config = dict(
    model='image VQ-VAE',
    decoder_activation='gelu',
    init='lecun_normal',
    warmup_steps=1980,
)
Rows from block 0 of the decoder of a small image VQ-VAE, named by matrix and row number. Rows with one number belong to one channel. Each number is 128 + 24 x the weight over its row's rms, rounded and kept within 0 to 255. All counts start at 0. Numbers have three digits each.
After each channel's rows are labels from the 100 images, of 14848, where the channel reaches its highest value: "top examples" is what is common among them. Only what is clearly more common there than usual is listed. The data: drawn small creatures on textured ground. In brackets: how many of the 100, against the usual share in percent.
# convs0: first 3x3 conv (decoder.mid.0.convs.0.weight, 96x96x3x3, each kernel summed), inputs 48-95
# convs1: second 3x3 conv (decoder.mid.0.convs.1.weight, 96x96x3x3, transposed, each kernel summed), outputs 48-95

convs0.13:128116149134124140159099134155163101161115115125072122119127085140114108128106204157088121136157088132097068136157067165140122119130138134095126
convs1.13:105104096145150154128159129167134162164110109114092130123142057144115145100136121119163150111118123167139125133128135078184111125119142110112119
top examples: yellow (45 vs 8.4)

convs0.40:124127148090116148113152118149166146124135162110117111115133152166134107121223086116138096096129143084100130137100097099130096124143121139151100
convs1.40:166120151123154115166109109136149162151111122107084149147142143126130082182144092178123091143131146123108128120137097128198127129126123147151147
top examples: dragonfly (37 vs 8.2); white (25 vs 8.5)

convs0.93:122119115141184127090136113172119139136121110148102101159147133114106138130137147120094110161121149139096115137122090116115128164139151115125105
convs1.93:114158160089179116136094116170105107166139139129116126102147138141130113133117111169110135172100130129113076140122135111103128164129148126120098
top examples: orange (27 vs 8.6)

convs0.9:134107147148162127130139134130105139134112139094089085148096113118138130109116109125104134152151159122135093138118131115135156136089126116125114
convs1.9:110169147073152120135096127128108125132098128123145125125120111116180117118101096150116181138118175176155125192102128079124129138113111102127111
top examples: dragonfly (37 vs 8.2); black (28 vs 8.3)

convs0.44:120052110124161135125135118085134154083134085167134170129088134144100139101134118127121159139130171134089161136138121167143133183114104135103112
convs1.44:144192134115129119106116150115112109096082101131117131141125154118144149144144095103133134129136060128103110161122114135106155120082141149099176
top examples: dragonfly (31 vs 8.2); black (28 vs 8.3); snail (25 vs 8.1)

convs0.5:115089121086128116121152081107158091118130089121161105102100137177110145163137096112115167089117111129121122134079124096118113120103144133152135
convs1.5:103138151088125143159092135142112132112113139146091071133106132185101149141165131135129141160156114141144105119127150092132125141152105148126172
top examples: dragonfly (38 vs 8.2)

convs0.92:101107115201133163145108110108121108108150157107109170045165136171151125096136116107106125151133127138121138129140119154123134140167157119136101
convs1.92:133077149099137058134107109144153147149118121162141179136145144132176113106116154133118137124131119141105113153136107085153133159116124143127130
top examples: dragonfly (51 vs 8.2)

convs0.7:143141079094102136133113156160129119107126087111144106133160154117150116072124097170106114141169104131096091132138137144125133117087135131140147
convs1.7:126134115110137127124134153134150152123124116121165105163151092099169096099165133183132062146110099156133147132113109118111122116174109126113124
top examples: red (36 vs 8.1); starfish (25 vs 8.4)

convs0.81:106102120113134105093106168105116145161100129096112125131135114116139129151098135117129142103119181110123155120151094107140139085118110134081120
convs1.81:093124156131118171150157124134121100137107140119117138120142125105124073108132105108145122123085167122166128144123145130155147148110170137102113
top examples: crab (32 vs 8.5)

convs0.18:116122111119116116141114127136141126103116141093118125088149077115159086154106127113128162080120122112165123123138102132111127055120122103097070
convs1.18:149125140174112139141144127086160097120124168152081113093141122142130094144166122141112096146108110106153106121161116111138147077120140186086122
top examples: orange (43 vs 8.6); butterfly (25 vs 8)

convs0.30:132116126107127166143155105101140116090119106162138133142050106138158152115146122158155148099143127113139129140157134109161113116123148148148153
convs1.30:124131128119106125110109144106156114135155135126120147149112206098183129149140139133149135149142139073116129131154127136122103117100123128166156
top examples: dragonfly (38 vs 8.2)

convs0.19:103108144116083097093112087103121099120073111129147127131128083088113097160090104140151170094131099121136155109092139121160113091088100137125150
convs1.19:146115119129159095132160127095107101131129073142075104137112098100103129139116103134098106101106137123092129078132127146120165115137116130150103
top examples: black (50 vs 8.3)

convs0.63:119118148123141117144125060092132153164146122142135102037121105110187129112140089144137093130127124106151131127121151132152138146079135077153111
convs1.63:105114113130143130116136121159150108141122115158108110082151155131176129097109120088124156143103171187160113119130129123179118129152150053141126
top examples: yellow (30 vs 8.4); purple (28 vs 8)

convs0.53:113072145182111105109127126110116081158108136121113148095135149142131087161120117125114112171165156144139135125101120112136077088145147118158119
convs1.53:141104149130120084126071113132176127138112113152146140133137124125135161130113089128118097119150165137124149133155132139145111108144115150109118
top examples: dragonfly (44 vs 8.2)

convs0.2:128123075129134145148187083121128109067125163133140101110060090097126102117143091132134115105158119133144137131154111166164138110111106139125122
convs1.2:121151107103121123125109131125115148041086150153168095160121134148131122150110103125124129091132131155144175138143108131139135122140125109126117
top examples: red (80 vs 8.1); beetle (26 vs 8.7)

convs0.78:100139082148136123139143080140135105125099095154108119080123135159172125092129109097119117097155139121106085162179145129142108113123113092088120
convs1.78:141129120100132104130071164091120109123092131159170087137131099169170141111150131135086133113124136145132159135144137149127101093140115158125138
top examples: dragonfly (42 vs 8.2)

convs0.85:129096152123179154132132113108121119128115121134118119096116106114108102133107106083100099114088140111110144152137130141164125117125132109125103
convs1.85:120107117099146130120109138106140048154127141201115153071138118114110151107132125090157117117156158162119138133143138110121137125153124120143137
top examples: yellow (48 vs 8.4); butterfly (40 vs 8); orange (28 vs 8.6)

convs0.73:134144139129142137113128152125105075114082138105095119123141109080147141127094117122144142103082124116143114153079151089127108118126117099133136
convs1.73:107121158093121109138088146139135151117156113107129073108127121130168142100117127098128153122106160120075157101139107116118145120120108136156103
top examples: dragonfly (58 vs 8.2)